{
  "crop_scale_min": 1,
  "encoder_norm": "batchnorm",
  "fusion": "cross_attention",
  "decoder_norm": "layernorm",
  "decoder_head_dim": 32,
  "decoder_parallel_block": false,
  "decoder_drop_path": 0.05,
  "decoder_tie_embeddings": false,
  "muon_scale": "original",
  "batch_size": 128,
  "final_lr_fraction": 0.1
}
Rows from block 6 of the image encoder of a small image captioner, named by matrix and row number. Rows with one number belong to one channel. Each number is 200 + 20 x the weight over its row's rms, rounded and kept within 0 to 999. All counts start at 0. After the name is the row's rms in percent of the matrix's.
After each channel's rows are labels from the 100 images, of 14976, where the channel reaches its highest value: "top examples" is what is common among them. Only what is clearly more common there than usual is listed. The data: rosettes with rotational symmetry. In brackets: how many of the 100, against the usual share in percent.
# convs1: grouped (9 groups) 3x3 conv (encoder.blocks.6.convs.1.weight, 144x16x3x3, each kernel summed), inputs within the group 0-15
# convs2: expand pointwise conv (encoder.blocks.6.convs.2.weight, 144x144x1x1, transposed), outputs 0-71

convs1.5,103,172,226,173,200,183,216,200,223,179,182,194,195,188,165,174,216
convs2.5,109,216,207,172,192,190,204,189,171,198,224,185,186,203,189,216,204,192,200,212,227,221,223,170,190,215,225,205,187,182,207,209,213,191,174,213,212,191,239,205,176,190,197,171,206,211,209,199,215,221,200,193,199,238,225,202,203,183,216,147,190,202,188,237,162,206,233,207,194,177,203,204,199
top examples: seven-fold (54 vs 12.9)

convs1.79,067,211,195,188,234,209,178,198,161,202,221,223,233,190,202,181,181
convs2.79,089,205,200,171,177,192,187,174,203,195,208,209,226,219,175,205,226,210,212,183,193,215,237,189,226,230,190,203,220,247,223,214,214,158,166,209,182,197,214,225,208,223,160,193,214,177,193,181,196,198,191,192,178,201,192,146,185,208,206,237,188,163,222,192,193,178,213,192,220,231,193,195,192
top examples: pinwheel (86 vs 49.8); ten-fold (38 vs 12.2)

convs1.133,098,237,194,211,221,169,202,199,190,194,211,205,221,149,200,212,200
convs2.133,100,200,193,185,210,198,187,206,201,179,192,206,244,189,171,210,216,196,220,164,179,197,220,202,225,185,193,203,199,192,182,215,228,196,183,190,203,216,163,196,165,199,185,207,179,198,187,198,205,204,179,144,223,211,179,199,184,196,190,168,181,206,180,194,249,214,184,193,215,175,207,197,209
top examples: ten-fold (29 vs 12.2)

convs1.61,095,201,204,173,185,225,170,229,191,216,164,182,212,178,189,195,182
convs2.61,104,212,205,238,226,177,196,206,254,170,184,218,221,218,153,177,171,199,204,210,169,185,165,211,233,157,219,209,216,211,188,186,179,183,219,200,181,203,176,195,198,238,189,228,202,207,193,190,168,208,190,181,201,219,172,227,219,196,192,227,203,196,199,207,186,202,152,199,216,207,204,178,178
top examples: ten-fold (38 vs 12.2); vivid (38 vs 14.7)

convs1.30,074,235,184,207,185,236,187,228,192,200,194,228,186,217,211,184,225
convs2.30,097,180,151,188,186,224,203,191,200,236,217,219,185,177,166,232,192,180,215,207,192,191,202,215,208,213,215,171,230,167,224,199,220,176,210,203,223,195,200,207,206,213,230,189,246,184,214,241,196,190,228,189,205,189,206,197,200,210,226,180,191,188,172,216,184,185,156,185,194,213,198,198,241
top examples: pinwheel (99 vs 49.8); three-fold (44 vs 12.1); four-fold (36 vs 12.3)

convs1.74,085,221,193,178,191,207,188,166,238,188,183,194,207,185,194,188,241
convs2.74,094,205,190,221,197,179,196,180,218,160,236,157,202,244,163,183,205,233,180,208,174,222,185,191,227,213,217,192,231,207,213,201,213,204,200,214,197,197,212,193,235,189,171,201,182,193,225,171,154,179,217,244,214,192,189,192,200,202,224,189,169,214,220,178,209,232,181,236,207,189,244,211,224
top examples: pinwheel (88 vs 49.8)

convs1.62,065,195,207,227,226,194,200,175,175,184,209,156,188,186,175,219,205
convs2.62,113,168,200,182,230,215,218,219,168,184,188,211,165,202,192,166,185,218,190,228,215,171,200,211,181,247,194,161,206,204,216,193,179,193,211,211,216,191,216,204,203,166,208,180,196,171,189,199,202,206,231,188,192,209,197,226,200,182,202,199,177,198,216,232,188,194,202,193,190,223,194,168,198
top examples: pinwheel (89 vs 49.8); four-fold (35 vs 12.3); three-fold (34 vs 12.1)

convs1.116,086,213,207,212,160,210,208,215,189,230,180,205,154,212,205,217,203
convs2.116,094,195,217,189,197,192,142,166,184,218,196,181,203,154,227,218,178,201,196,185,212,220,198,190,217,226,211,180,174,209,213,184,203,214,190,217,197,214,202,205,210,211,205,190,191,199,213,203,167,227,186,188,234,227,183,195,226,232,209,160,216,208,227,205,193,199,188,226,160,227,203,223,210
top examples: vivid (38 vs 14.7)

convs1.53,070,199,203,188,193,202,196,199,172,170,192,169,228,177,239,202,176
convs2.53,097,211,216,204,184,222,185,209,181,174,175,192,234,178,186,228,201,195,173,173,223,208,198,197,191,183,221,212,189,209,199,204,209,198,201,203,229,216,193,199,211,226,217,244,226,201,211,235,174,194,227,177,224,232,204,210,272,194,197,218,198,193,196,183,188,223,208,214,208,250,170,209,170
top examples: pinwheel (95 vs 49.8); vivid (34 vs 14.7)

convs1.118,101,204,247,190,206,207,199,193,220,187,159,205,183,168,198,201,181
convs2.118,108,199,204,203,216,184,187,199,196,201,189,183,196,206,185,174,233,205,199,212,182,203,143,190,213,195,155,204,207,194,151,199,183,192,210,226,237,173,214,173,207,171,174,202,183,163,218,181,193,214,196,207,206,162,228,218,159,212,214,211,214,201,226,181,165,200,164,209,171,208,220,188,199
top examples: ten-fold (35 vs 12.2); six-fold (31 vs 12.7)

convs1.35,122,174,222,222,170,208,226,180,171,206,199,198,204,164,196,221,207
convs2.35,092,163,159,201,220,215,219,198,202,250,183,214,172,219,174,201,212,223,196,196,210,209,226,191,255,183,180,218,189,194,177,211,231,217,206,225,192,206,225,197,159,194,197,235,182,189,207,219,230,209,174,180,218,213,200,201,240,210,201,167,206,188,182,183,253,196,189,190,232,201,205,200,242
top examples: vivid (49 vs 14.7)

convs1.26,103,228,205,205,166,215,206,177,193,210,223,199,211,161,178,189,174
convs2.26,097,175,206,179,199,204,230,215,195,221,184,190,187,192,179,219,187,200,202,190,216,205,203,206,197,229,213,224,228,233,260,217,201,217,181,198,210,177,189,213,220,195,161,210,178,166,184,189,188,185,212,175,190,206,218,193,153,184,170,195,208,196,169,179,199,188,205,191,173,174,216,184,185
top examples: pinwheel (76 vs 49.8)

convs1.86,085,181,198,173,188,221,158,203,198,221,223,222,186,189,182,190,172
convs2.86,098,209,207,208,215,209,193,196,180,183,203,188,211,173,147,204,211,208,189,227,232,201,187,208,223,193,175,211,187,210,194,206,192,187,203,215,205,237,239,183,222,183,180,200,220,210,192,229,210,178,192,192,171,213,191,221,176,223,196,182,183,198,195,180,229,188,190,159,184,194,162,201,212
top examples: seven-fold (34 vs 12.9)